config.yaml
dataset: "rendered rooms with furniture"
encoder_mlp_ratio: 4
encoder_depths: [4, 7, 4]
text_encoder_activation: "quick_gelu"
optimizer: "adamw"
max_steps: 6600
lr_schedule: "cosine"
Rows from block 3 of the text encoder of a small contrastive image-text model, named by matrix and row number. Rows with one number within an expert belong to one neuron, the router's apart. Each number is 128 + 32 x the weight over its row's rms, rounded and kept within 0 to 255. All counts start at 0. Numbers have three digits each.
Before each expert's rows are labels from the 100 texts, of 14848, where the router gives the expert most weight on average: "tokens" is the input token at the peak. Only what is clearly more common there than usual is listed. The data: rendered rooms with furniture.
# router: router (text_encoder.blocks.3.mlp.router.weight, 16x256), inputs 0-85
# up: expert up (text_encoder.blocks.3.mlp.up, 16x256x256), inputs 0-85
# down: expert down (text_encoder.blocks.3.mlp.down, 16x256x256, transposed), outputs 0-85

# expert 0
tokens: "pink"
router.0:105138115118171114162164137117139161105196157116182129120138048099180099137119126056165173172132104086124132157130115128102195179116166089120171105132127127135166161145123172163077132113156176095126079145100141088159166142179141155121117158127141206132135131
up.4:128128128046128165073128128128128198128255128128128173128128128128128128128203128128128128224209128163128169128128175128128128172128176128128128093076128227128053128180128190090075128128074128128128128128128060128128185128077128074128128168128128128186128088
down.4:128128128128128128128065128189128170128128128128128185128128128180128128128128128128194090128166185128085054128128187128128128085192128128082128128128128056128128089128128128128128076128128128185079128179128128128128128128078202128190128065060079128128128081
up.5:083128128083128008128194174088128128128171194128128128128085174172128180037128128128128128128128217128128128128128069128128072128128175128128128128128086128128128128174128128081182083128128128081169128128078174167128128128128128171128128128128128128183128128
down.5:128128128128128128072210128058128128063058128128128128128128128128128128128128128128128128128128128128063128128128128082128198128089128128084128128128128087177176128000128128081128128128049128128182176192128175128128054128128128055128018128128128128087128128
up.6:128128128128128128128128169128128128128166128128128128128128128128034163180198128166095176060128128072128128128128165080088128128128128128128128128128128128128175128193128128128128128128128128128055128128128128128090128070128077091086128089128128128070035128
down.6:128128128128128061128076128058128090184183128128128128128185062128128128128128128234128128190128128128128128128128128128128128046128072128128128188128128128076037188128128086169128204128128128039181128128128128128128128128128201053128195068128068128190128184
up.7:081128128128128128165128128177128128128128128175058165128128128128128128128185128128128128128167128128128184128128128128083128128192128173128128181128128128128079128177128128213128175128168086176128192128128182128128128128089128078179128128128128128128128074
down.7:128128128128128128128128128128128176128128188128128128128128128174128128076128128128128128128128128184170128128128128128128128063128128128064128128128128128128128128029128128128128128128128128128218128128128056128072128183060128128128065200128182128128128128
up.8:128128128128128128128128072128128128175128128128210128128128128128085128128128184128128128128128128128128070128031128189128128128128128128128128171082128181128128128093128128085128089074010075059128181128128080077128128087128128128128128128128128166169128128
down.8:128128176128128128128181128190207174215128128174128128128173128128128067128128128128182128128128166171082128212128128128028223128093168128128128175128128128128128128128128128075062074128073092128128167128177083128128095172195128078176087128128078070128078128
up.9:128128189128128128070128128178128128128128128032128128128128182071088128069128128128128128174128187128128128185128175226128128128128195128128128128128128128073128062128075128128128128128029128128128128128128087128176128084128128128128128195128070068128185128
down.9:128128128128128128171128128128188128128128174167169096128073128128128128128128128128128128190128064128128128128080128128128128225128128164128128128128185088201128083181128168128128166128128128128128198188128128128128128128047128128128058166089223058164128128
up.10:079128061128128170128128128087072216128128128128128128128041128128128128128128128128128128128128128128128064128085194128128065070194128128198083164128173089128128128128128128128088128128042128128128128128128128128128128057128128128056056128128128075174179188
down.10:128128128128182128192175128128128128128194128128128128128183178128128051183128051186128128128061188128128128128048128044182128128128128128076128188128128128197128128128174070128069128192178128128128128128128128128128128086128128080128128128056128070128128186
up.11:128255128189128128073128128195199128081078128128079128128128128128128128128128198079128128128128194128128176128128128128128128128203128128128128128128128128174128128128174083128128204128052197077169128128128128128187128128086128128076128128128128128128128070
down.11:128181214128128168128128128128128128128128128128128128128128128128175128182079080128128128207128128128249128128075089128204128128128090128128183128128128128128063128128128128128128179128128084128168128128128207128128128089128173128128128186081128177199128128
up.12:128128128085128128081128128128128128128128128180128128170165034128128128128181202128073128167180128128128128128128167128206128128128128088128128128128174083067128128128079128128128128128087197054128128128128128093091128070128128128128074178171128092128128128
down.12:128128128128128128185128128084078223128128080128128128128128087128128128128083128077128128034128194079128128128128202184213128128128128128068128214128128128173128128128128128128077128128025128128075128128128128128083128128128128128128128199128128068128128128
up.13:128071128073128063128039173128128078068128128128128128165128128128128159128128128193128128128128128128128128128128128128080128128128071088128191128175081128187128128128128128128190128128128177128128128128128128185128128128128069128187128128128128128081128183
down.13:128128196128128128162128128128037128128128183128084128042185128128128128128128128095128128128177073128128128168128128128128128128049128128128201128128128171128128128128167128128128128083128128128128128128128128128128128085128128079036128128128128128163128128
up.14:080095128075128128169128128128128083128171128128128065128128170162128128182128090128128128128074128128128128091128128084197174128128128086128128186175128128187069128128128070203128086128128128077128128128128080094180128128060128128195055128128128169128128128
down.14:128128128128128128128128128197128128077128128128128128128083175128204179057211128128171128128128190128128128082128128128055176073200085128128128128128128128128128128128061190128128128128197128128128128076128128128128128128128075128128128081057176128075045128
up.15:128128191128128184128128128128128128082128074128128128128128128128128203192128128128128128206128128128128128089128128079128128077172128070128181239128128082128128128128128059128128128128128128128173078128128128128128128198128128062170128128128128128128128128
down.15:128128128128128128082128128128128128074044128128128128128128128128192128128128024128128200128128128128174128128174079128128128203128077128128128128128128128086128128128128128128188128128128128087128063085128128128128172128128128128128128128068128128128128128
up.16:128078209185128201128128067128128128128128189128128128128167128128128128173128128079128128128128128128128128128128128128071173128128128128128184128128049128128128088128128128128128128128128128128128165128128128128128128128194128128128128165040168199128067128
down.16:128128211128128195128128128175084128193200128128090128064128087128128128128128128128128158128128077128128128202128085128089128128128128084171174128128128128128128128214128093128128128054128128091128128198128172082183128128191079128092128178128128194128163128
up.17:128128128067128128169128128128223128128128184128128128128128128071128128128128128128085170164067128178074128066187128128073128128167073128128128128128128128128128128128128128128085128128128128128175167128128078128128128128128067128128128192128128170128049193
down.17:128128128128128128128128128128037128128128128128128083042128091088128128128175195180128128128128054128224070080128128128077128128128082128128128128128067174128128128128128128128128083128128128165128128170128128128128128128128083128128128128128052128128128128
up.18:128128128128128051128090128128128088128079128191128128081128183128128072128128029128128128161170128128128072128128128128128078128088128128128196074094180059170128128128128128071169093128181196173065128128128128175169184094056128128128128128128128128044128128
down.18:128128128070128015128172073128128128128128128128166128227128128128093216128128202128128077195128128128128128128128049128128033128204128128166128128128075128180201128128166128128179128128128128128128128128083128128170128128128128128128128209176210128128053128
up.19:170128074178128128177128128170128128128213059128078079128128128170128128128128215054174128128078128128173128128128068128128128128128036128063088053128128190128128128128128064128128128128128128089128183128128075128128128128174128128128128128170128128128128066
down.19:128128195128176128035196128128128128066128128128128128128195128085128128082128128128075128128181128086128128071128128128083128128128128198128193128128189128058128128128128128128128056128128128075175128128128128128128128128128180128078242128128128128128187067
up.20:128164239077073128128128052128193083128128128128128128128128128178128055128128173087128128186128128128128128128128128128128128128048167128165128128128128128080128128128128128128082128128168128128128128128128128128040075168128128128058128128069163178128128128
down.20:195128128128058128128079128128065128128053180128065128062128128128065062028075128128128128128128128128128128128128128218128128128070128128087128128194128196075128128128128128128128128128128128128128128128128176128128128128128128128128170067128066128128077128
up.21:128128074128128128184183128128174128178128128128178065128170058174128128128169128128128128128128128128128128128128128180189178128079128085072128198086128128128128128128128171173128214128128180128128175128128128128090166068128255128128183128128128128044170193
down.21:128128128128128128169058128168000128172172128128176128128088070128176128202128128128128128128128128128128169128128128128128166081128128128128128193202128128128128128183128163128128128213186128128194128128063128128128128087128128187051128128185228163128128128
up.22:128128193128078128078128080128128096083128128128169128128083128128128128128175128091128162128085128128128193128128174128128128128084038060128128128128180128128095128128166179128080066093080091128128128094172194128128128128168128128160128128128128128128128128
down.22:128128128128128128128205128128179128128072128128044128128128171128083128128128128164128083128128128128128128128189128128128128128207188056188128128128169079074128128128071093085128128064041166128046051128092128195128128128128193128128128128076128128128193128
up.23:128057178054128049128128128059128128128128180080180128074128186128066083128090180177071128128173128128073128128219128128128128128128128088171128128128128224128128128128128128128059066063128052068128128128128128128037086175128128056128128128128128128128128128
down.23:039128128128128080128128128128128128128128168081174128128128178128204064128128175128128128208128128128050180128047128128128128087128128128174128128128128128047177128128128086128081128128053085128128128128128128128169128063128049128128128081128128128128128128
up.24:128128072128128061128128076128089084128128128128180183128065128128128128198128090128175128128128128173207128128128171128128128128128128079128077128165128128128128128128074061128170128090128128128093128128128128128128128128128225128128180077128128128128128128
down.24:128128128128128088128128128128177070128128128128128128128128128186065128128128128064090128128128128061128128068128233128076084056178128128128128128167175128076128128128128128128128128059183128128080128064128069128128128128128090065093128128128212128128128128
up.25:128078128128168075128128128128128182209128128128055128077128082199128128082128128190128128190128177128201128128128128128128128166128128128128172089128072128088128128167222128128128128128128128128128128128128089128128165128128128128128128059128128128128128128
down.25:063174128198128128128128128128128128128128128079174128128128068128128052210128128128207128128128128128128128128128165128128128128128128128090128128128128128050128087128170128128128128128201173128128182128128128077128080174128083063128128070128128128128128128
up.26:201076128165128128128128092128128128087089128169128128128128128192128128128092128056128128081185128128128128128128128128128204128128065128128174172128170128128128094091128128128128128128128128128128128128089128086171128078128128178128128128091128169128128128
down.26:128128079086128128128128128128066128128082128128128128188128128128128128193128186075178182128033179128128128128128087128128128128128191128128128218083070173128128128128083090169128193128166128128128128128172128128183180128128128128128186128128170067061128089
up.27:128196128128050128128128183128128128128128128128082058128128128128036128128128168128128128128128128128128168128087128128128128128128128128068128128128128128187128000128128128128128128128178128128128128176128189178128177185128181128199128191128128128128128062
down.27:175128128187128128128186128128128128182128128128128128191077087128128128128128128074128128128128191128128086070128128128192052128128084128128070199128128052168128128175178128128128128128173128128128128128128221128128128128128128076128128128128128078128128180

# expert 6
tokens: "a"; "robot"
router.6:120158141108175140146126154138156197104186084089113115222094132083174142057111128103163118133125171113145147130126061108138168099092099102131178172135132045154144128157155136137105142100117234038106123147125114094130152189128131159111094125096089171108159127
up.4:128128128062057128128128091128128128128204128128080128128222128128128128128032182059128128128186128128128128084128128033180040128178128128128128128128128178128128128128128087128128168227072128035128128128172128178128175128128128128128128128128217128128128128
down.4:075128128128078175128207128128128128128128128128176128128128128183128071128128128128128128180128128128170128067128128128201128128128128128128128177128128128128128128128128128040128128128128128183128128128128128128128128085128128055007128128128084042128128036
up.5:128128128128128186128090176128128079128128128128128128128128128128128128128190128128128128204128128128128218128198078182128178128060128187078128204186076195128128128128128128128128069128128128186182199128128128128080128128128026128128128128128175128128076128
down.5:128193128064196128128128128128184128128128206128128128128082128175128174199061128183128128128128128182128128128195128177128128128128128128128128199128128128128166181128128166128045128195128128078128038128128128128088128128065128128128128128128128170082186128
up.6:168167128128128128128128172128128065128128128128168128169128128128128128128128128128180071128128128074128083128128128128128128128128128128128198128128178128128207128128177184096128086128128128128128128088080128085080128128128128128128128188193082171090077128
down.6:179128128128128080128128128128128128128128128128128128128128171128128128184128071128080047128062128128128173190128093128087092128128128169167068061128086128128128128128128128187128128128128128185128128128128068072191128128064128128128128128128128128047128128
up.7:128128128081168128128128128128181128128128128128128128128128128128128128128171128128128128029128128128128128128177128128128128185128128128128128128128128128076128084128128128128128082128029128128021128128128128202128085128128128177128128128128128128128128128
down.7:128185128128128049128187128165128128128128128128087167128086128128075079128128089055128128128128179168128128128128128077026128128195128128128210088128128128128128128128184128128128052128128128128128177128128128128128128186128171077128166128128128128171128171
up.8:128054128128075128086128076128175128197128221128128128251128128128183128128128128128128128181128128025128128128200128088128128078128084128128056128128128128128128128128128128128128128128128128176128128128128128087128128128128128128128128128195199087128128128
down.8:128128128128128128128128128128128076081128128077128128128128171128170128128128184128128128128128128174198195128023128128072128128128128128128128184128174128128128128128082088128128175128128207128168128128128128128128128128180128205168168128128128168128128090
up.9:128128058128128128182083128128128075128173068083128128076091128022185128128128128128128128069128128128193056036128058086128128197128128128128128172128128128195189128090128179173128128128128128128128083128128128217128084128090128128128128174128128190128128179
down.9:171166128128128128128076187128069128180128128128128075128128167182066128128128128128128128128128128077128128128128128128128128128128128128128128128128182128128081076128054128128128201128165128128216128128128128208128078128128128078083128128128128128128089174
up.10:128166228128128183128128128128128048128128128128216128166069128172072086085128128128128189128172128128128128128169128128128181128128128128128187128128053128128066128128128128128128128128128128128128073128089080046128128128128128128087175128128128174079071128
down.10:069178128128128128060128128128177088128089128166058050128128128128128128128128088128128070166068162218128128128128128186128128128128190168128090164128128128077179128128181128128128128091174128197054072128128128128088128092128128067128128128128082128185128128
up.11:128128128128128041128223175178128128086128200128128128169128128128175128128027128192128128086128128128128077128128188128128128128128128128128200191128128128039087128208128128128128082128128128128128128128082128205128128128128128128128128128128168172184128128
down.11:189077128128083128128128128213128128128128175128128188128167170166128128128128128128172062128063128128128128128075128128128170080128128076128128128128089128128128128128128170128186128075128128128042128128171128169128128084077128193128128128128128128044128035
up.12:128059128128201128128128128128190128128128063044065128128128128128052128128128128128128128086128181128085182128128084128128128128128128210128128128128128128128128128128128128128128128128128128128128128128173172089233128071128128128082128128128128176177170128
down.12:128128128128128128053128128128128055128128128128085128128219128225128128128086128086128128070128128128128128079128067128175128128196186128072128128128128128128128128128128128128128218128185083128128128076082128128195128081230081195128128128128128128128128071
up.13:220128193128128128180187170128128128174128128128128087079128075128067128128128128128128171128128128128054079128081128128128171165063128128128128076128090128128128086128128128205128128128128128128128205128128128128128128092053038201128128128086128128052128128
down.13:081128128128064128128074128128128188128128128058170128188074128128128128128128065128128128128221128128128128128128128065075128128128128128128128128128087128128128128177173128128071128128128128128128128071128128128180128204081128128171128071065049128128068184
up.14:079128128128128128074079128128188045078005175128128128128128128128128128128128128128128128128128128128128128128128128128128128128128128128128128174128057128128128128128185128172214071128128061085128070128128128128128186128128128128128128128073086209199061185
down.14:128128163128188128128128128128189128128183128128128128128128090128182128128128178128128128128128128075128128231128128177078128082172128128128128128128128058128128128071128222128128083009072128128045128128074066128128128128128128183128128178179226128128174128
up.15:128128054173128182089128211128128128206088203184128089072128128128128128128128172128128128128128128073128190128091128128056128128128084128088128090128128128192073128128128128128128128128128128128128178128128068078064082128128128089128128128169089128070183128
down.15:128175128128128084128128128208044080128201128128128128128128128128128128128128077071074128211128128128178128128128128175028128128128172211169128177128128029128128128128128061128128128128128128128128087128195128128128128128128128128128059172179128128128128128
up.16:128128063128128128188128077128128084128128128128128128128128172128128128128176128128128128169128128128128128128086064128128128128128128128128128128128128128128128172087128056053128128084090167084128128229128128128128128077128128128209128128183128128189128128
down.16:128128184128128128128128128128128128206128091166087128061128166128128128128172078128061169128128128128128128128128128061128178128235128128071175227128128128128128128084082128128128128070128198128128128128128171128128128128174128128128128128128128128128128075
up.17:128128128128128128172128128128128128128128128128128081128214128128128072128128180128073079128014229083128128173128128059065081128064186128128128128128201066080075201074089128078128128128128128070168128075056170074128128128128128128128189128128213128128078128
down.17:128128128167128128128128128128036128128128128205128128092128220128128128128128086128073190128128128128052128184128128128128090128128070128128128128128128128058128128066128065128128128128128077128065128128128090128168128169128128086128128128187128128128128128
up.18:128128128128128070128128128128128213128128128128128058128128128075128128181094030128128128128128128161128059128128128128128128128128195128128128128183128128054128169128128173171219090128128171128128128128128184128128128128128128128079128128128083128188076128
down.18:128128128171128128128077128128188128128128128128082128128128088128128128172128128128076128128128128195128128185128128128200128128192128128181128128128128128177128186128128128128128128128128128128128180128128128128092128128128128128090128128128128128128128128
up.19:128128128091188088080070128128128128128128170128128128128179128128128128128081128128128128083202128128198128164128128128081128128181128071086128128128128128128090128128077128128128128128128128128075128128128128183128077128128128128086128193128128128128128128
down.19:128241128128065168128084128128060128128173193128128027128128128086128128041128128128079179128170128128128054128128128128128128077128128193213128128128128128081128075128128128128128128128128128128128128074128128128128128128128128128177128128070128128128128128
up.20:128069128181202221128188128064178128128128080128128128128128081128128128128190128128086128128128128128128128128128084087128128224128128128177128165069128128128128084128223128128128128128128128128128128196128128128128128217128128128128170128128128128128178086
down.20:190128041128128128128128128186248128074050183128128128128128128128128128128128128073071128128128215128128128128128128067128128128128128128128128128128128128128128178237128128193128128227128186069128128128128128186128128128128128128128128128128128128128128128
up.21:211128128128128128175204168175128058128128128230083128128128128128128179202128128065179174050128035190128128128128128128128128128128128128128128184188087128128128128128128128128128209128128053165128128128128075128128072128218068088068128128128128128049128128
down.21:128128070227128128128128128128128182209128088128176073128082128128128167128128128052169128179228128170128128128128128128128128128128128128128128128128128128128128128128182128128128128128128128044128128128128128128128170054128128079128128128128128128181128128
up.22:128054128184128128128128128128128051128176128068208077128128128175082075128128128128182162128128128128068128056073164084128128128128128128128128128078128128170076128056128167128128128128167128128128196128128128128128166128128128128128067128176128088128128128
down.22:128128128128037128128128168128128128128062128128195128128188128128128128128128128128128241128128128128128128086128128128128128128128128128128128128128128179128173178128049166128128128128128128128128128128128128128128077053128128128128052128209172128015128207
up.23:128128165128168193128128128128128128188128128128079128083128056094182128199068057128128128128076070128128070128175036128084128128128128190128128128128205128128083128089128046128128128128173128128081179128128184128128128128128128128128128128128128128171128128
down.23:128128128128128128128128128128073128172128128060128128201128128128165128175128214207081128128172171128128089128128128128128128128128172090072128128182128062195128128128190128183128128128173128170128176128128128128085204128128128128128128128194128128070128128
up.24:128128128128186128045128079128128128071128128128128054128128179128086128128128080128048128128128162128128128168128164128187216128128128128128128197069180128074128128089056128128128128128128128128128128128171081128128075063128128128128128128128128128128073128
down.24:181128195128128128128128070166215128128128128128128128060168128128128128128128128128128128187182128128086128128182128128128128128188184128128069048128128128128178180077128128128128128201128128128128181128128128128128128171128128128128128087128191075180128128
up.25:128071181041128128080128128128128128075128128128073128128128128128128128074128128128128128128087128128128128128128128128128128128072128063185171128128082085128128173077128179128128128128128176128070044128128128128088179128173128128128128128176053128128128076
down.25:128183128128128128084128174128186172128128128128167128128128128176128045128128128128177128128128128085128128172189128080197028128128128128128128128128128128066195128128083089128128128128128128128128199128128128128128128169128128128216179195079179128128128128
up.26:128128128128128128183128128128128128081128128128128128084085128128128067128128128128128128067128128128128128128177196128128128128128128128253014128128080128128128128128128079128128128176128128185128128128128128087057128128128128128128128128128128075128128128
down.26:181128128128128164128128128128128128128202175128128128128190065128181128128128128128128128052128128128128128128128128183128128128128128128045089128050128085182128175173128169081128128128128128079128128128128060128165128128128166166128037183128176086178128086
up.27:071195128167197128128128128128128200128128128128128181128128128174128195189128128128128128128128128128128128128128128128128238128068128128128128197082128128128128128128128128128128169198128128089128128199128170128128128128057128128128128084128083128128080128
down.27:063128128042172128128186128128128057128167128128180128128128128128090087128128203128179128192128128071128128128128128128040128128128128128128128128128128188128128128128128128128128128082128128128128128190195128128165069128128128058091128183128212128203052128

# expert 13
tokens: "yellow"
router.13:100082168134111156129111093093115094144078105148143099111150132157169119124132150113136097125132124125084089098148112149164167072172153086156092169096139113134113170138121145100135140157102142109144117120153135151181111069155198127126110112100152105121151140
up.4:078128128128128128128128128128128128170181128069128128062072128128128052069128128179078128128128128128178128128128128128128175128128087128128086166128230128128128128128080128128128128128087128128128128128128066171128128128128069202167128070128128128128128077
down.4:090128128086056128128128183166191210166087189168172128128128128128128128128073188128128082193128128179067128128128128128128128169128128128128128128072087128128081128128128128128128081128164173128128128128128128128128128128072128128128128068083128128128074060
up.5:128128075128128128128128128065128061128128128128084161174172128128128128168193128223128128128074128128128128128128128167128128056128128128128100128128128056128182128128128128038128128197178128128128128128128128128128128062128128128163128128215095128062128128
down.5:168169128043128128084128128076128128128128128079082087128187182128155128128128128128174128086128128203128128128218128128128083128128128128080184128128174128128128128128128163128128128128128128128174128128128128228164128166128128128128128128128128128128128128
up.6:086128128128128220173128067128082128128128075128128128128128084128171182128128128128128128128128128128166186128128080128170128182046179219097169128100181128128078128128067128075213128076128128128128128077128171128128162128053128128128053128086128091128128128
down.6:128128128128128128128128084128128185128128128128128189128091128128212128128128185128067128173128172253128053128180128128176128128128128128173164128128128082128128128128128128081128182128128128128128192128128128080128128128181128128128090202211054128037179078
up.7:128128174223168066128128128174128128128128079128128128128128128128128128128056128128190062088128128128128128128128128128128128128128215079128128128128128161128099128128186128128128128128128196128128128028128128074082128128128166092065198128080128128128090076
down.7:170128056128170128128128128128128128078128128128192128067128095078128036088070179128128128128128128030090177128090093128067128128167128179128128128052128128128128128049128128160078128128128128128128128128128128128128093128128128166128128197174128202128181128
up.8:128093128165162128128054080075128057128128128128128128128128128102200128157128128128128075128128128128085128128128128128128083090128128128193128128079162078194128128167128074128080128188128128036182128191217128128095128046128189128128159128074128067128171186
down.8:128128128065128128099086128160074128128128128128128128174128128091084203128208128128128128056128128128163094014128178183128085128077128128128159128171128128128164128128128128093128159243128190093128082014044128128083095128128128128128128097128163128193090128
up.9:128128128180128128128190128128182128128068128168128128178128128128128180128128128128128128082128182072128128128128170128128128088051128081128180128128128187128128128178070128082128197026128128128128128128128054128234128128128128128076128128085085171128187082
down.9:128128128128201087128128210208128128058169128128128128128128128128128128128128128128128128128083128128186128169088128128217128128128184128128069128128128042128062186128128207128128128128128128084171128174128068128128128128193128128128128128128128128128128128
up.10:128128047128128128081128128082128128128128128128085128128179128128177185084128128165128208128128128128087075187128128128128128081128128128128128128128128128179169054054128128128175128128168128173065128128128128128128128128128195128128054065128089128128089128
down.10:173172128128189128128128204128048128128197128055128128128128128128128128128128128128128128128128184052128128128128212172128128181128128067128128181128128128128184128082128128128184128128128208128073128128128128128172128128128031080128128128128128128128128128
up.11:128170181128128128088128212167128128128128128128194128128128157128128128128128098178128063090128164090183128128128128128128173128090128175186128128128128081128128128128128171175128128128128182128128128128128128128128165128128173128192128128128128240128128128
down.11:212128022128176128170128128128191128128128169071128128189128174128128128080082128128128128128128186063128128128080128128128128128128128128090177169128179128171128072081128088128128128128128128128073128128188177128091128128128128128128128128190128128128128071
up.12:128185171062128128128128068128128128128182128128068128062214128128128180128085069062196128166128128128128090076128128065128128128128066169128199128128128128164128128128128128128128128177200128210128095180128128128128070128128128128128128203128128128128128128
down.12:177128214171128128128128128128128128128128058128128128174088128128128128053128128082128128128072128128128128164128043168128128073128128082128069061128128128128128128128128128128128128128128168189128094192128128128087194128217128010128174158064177128060177224
up.13:076084128171128179128089054128128128079128064128128128128128128128128128128128079128128128168128128128201128128128128128178128128128183128128128128128128128128128160128128206128128128063128128128128128128185128128128128128128046128128083128128128128128128080
down.13:128059128128128128083128128128172128128128128128128128073094128128128067128128128128174168128128128255089128187128128128128128128128216128128128128128128064166128128128128128162128128128128128128128128128128178128078128128128128203128128065128128128056128180
up.14:069128128128196128190128128128167197207044208128128128128128128128171128183128128189086128128128188128128128128128206128128128128067128128128128128128128205128128128128212128128128128128128072128128128128128128128128128128128128128128128128128073128058128087
down.14:128128128128071128128128128128128128128128128128075128128128128128128128232207128128128128128128045128128078128128128128128128128128128128128128164089128049128078128128128205128128128128089128128128128076128128180128128128128128128036169128069128188128051128
up.15:085128128128128128128176128128128128128128128128128128128128128170181050182128128128128182082075128128128161128128128021186128128128128128086128128128092083042128128128128185128093128128128128128128128048187128128096128128128128185071128128128128128062168128
down.15:169128128128179128128184128081128128128128128128128128128128002128128128201066128128081128128128128196190128128179200128128128176128128128128128128128128167061128128128128128128128206128128128181128128128128128128128128128128128211128128128128128176128128128
up.16:128128087128128128203128128097176168128128128194128128128128128199128128128128128168128128128067128128080128173128128128128128053128128128097079128128059188052182128128128128167128074192128128128128128128128128128128128128056128093084128128128128197128128128
down.16:168094128080128053085128155170083128128205128128165072128090128128158128128128128217128175128088128128128090128128085128128128128173128128128185128128128074087128100128189128091171128128100157174128128128128128128128089160209128128128128128171128128128169128
up.17:128128128128128128128128188085128019030128128128128128128128128128128167048128128128128204128128128089128087128128128128128128128128128128128128078200128077128128128128128182128158128128180201128128128128128161128128211128128128128128128128192128190128086128
down.17:128086128128128128128128128128128128177128128128081128065128128176128128128128128066068180128083128128128128128173128128128128128208128177128199128078076128128128128071085040128128128128128128128128128128128128128068255128128128128128128128128192128128128128
up.18:079128128128128128057128128128128128128069074128128191128088128128128171085128128128064128128128128128086128128128037222128128128128128128128034128128128128061128128128128128128128164128128128128168128128128128087128128128128128128128128128225128128128128128
down.18:080075128178128182071128068174198128199128128128128128128128128128184072060128128128128128128128128128128175128186128128128128128128128128128128196045128128048128128128128128128128187010128128128172128128128128128128128128128128128128128222128128128128128128
up.19:128128058128128128151128128128128128191128181128128128128191058083193128128128128246128096128128128128128128083128128128100128128128091128128128128170128060128128128128128074128128063128128089087191128202128089128128128128128128128128186128090170128048084128
down.19:128088176128128128128081128065128128128077128128075128128128128128128202128208058128128128128128082128192078017128184164128128128071051128128128128192128128128128128128128128128128171128128161128128078063128128176128128128128128128128158128093128128190077128
up.20:128128128128128174128128128128185128128128081128128128128128128128128197128128199128197128128087181128128128128128167177128128128128128128128076128128128079128128128128128128128206128128128202209040128181128128128128128128169128128187071128057128186128128072
down.20:128128128128197128128128202128128128128128080128128169128128128128128128128128128128189128128047128128128128128128128128128128128176128173228128192128128075128082128128085128128128128062172167128128197128128173057128128128128128128128128128056128128128209128
up.21:128064128231128078128067128187128128128128128056165128183054079172128170074128128067128185128128128128083128128128128197128128182128128128128128128128070128128128128128072181045159128128077128128128175128128128128177128128128128181071128172185186074128128128
down.21:128128064128128072064175128128128214075128128169128128128128128128128128128128128128128128128066071128128128128128063128128128128128128128128128128128128128202072066128128128128186128128172128128079128128128176077128128182128128174128128187128128128128212128
up.22:128128128128128197176071048062128128128055167128128128128128128128192058216187128177159185128128128128128165128128128128091128128128128128128128128192022128041128128128128128128128128190128076095128128128128092048128128128128128128075081128128128128128128197
down.22:179088128128128128128128177178081089056186128128128083128128128128073214050128075128128128128160128128158128052087128128128128161100078128128184128175128128167128128128128128128128128128214128128128058065085128164128128128128128208128128128187184128219168097
up.23:185209128173128128128128128128214072128161177128128128128128128091128128128128191128174089128128128128085128128221128061128128128128062076128128128167128128128128181128128128128176128128128128128128093169128128128195128128128128128128176181190128128077166128
down.23:168170236128128128128128128074172128090011177128128128128128128128128128197188128079166128128128128221128128128169128128128128128168128128128091128128128128128128128084128128128128128128237128128128186128128062128063212128128128128128181128128128128128128075
up.24:128031128207128191212190128128183180085128128128128128128128089182128128128128128128128128128182128128128128128194128128128128078128195128128182128128128128128128128128128128128128128128128128128128128128179128128175128079128064185068068128128128128128128064
down.24:128086128128128128209187128128208128073128072128128128128128128173128128128128128128128128207128082128128128227128128128128128084081128128128128128128128054128128128060128128174194128128128052090072128128255128128128073128128128128185128128128208184128128173
up.25:128128128128128128128053128128195179181128128074178128192128128082128128052179056128128189128128166128128128128197128181128128128128128177128128089128128209128128128128128128128210128075177128128128128128128128128245128189128128128176075172128128128128128128
down.25:128128128128128128128128128128128175128128128128202128128128128065128128128128128128128128128128128128128128128174128128234128178180187128128080128059128068177128064128128128128128128037128069128128128128128087049128128073128050128128128181128052128128128128
up.26:128128080128195128192128128196128128031128128128128128128128128128062128128128128128128128128128177128128128128128128128128075128128128128128128128128174128128081128128128128075179128079062066047128128128128080128048128128128128128128128128128069128210128128
down.26:128128128128081128128128128128128128128128128062041128128040128187128039073128187128190128128183128128072168128128082128128128128036128128167128128080128128086128128128088178128128128128128128128128128128175128167050128167128168194128128128128020128128084128
up.27:074128128080128128163128128171084186077128128128128128128128128128128177128128128128169128128230128128128128128128128128128128128078128128128185205128193128128128128128128128128128128054128128128128128236128097128128128128049128177128128128128186128128094128
down.27:128074128182228190128128128128128128128073178128128128128199128128179128128128128063128128128128128128128128219128128128128128128128207128128128128128077128128187081128128128128128128041074128080128128190200128187128128128128063128173128128128063128128128128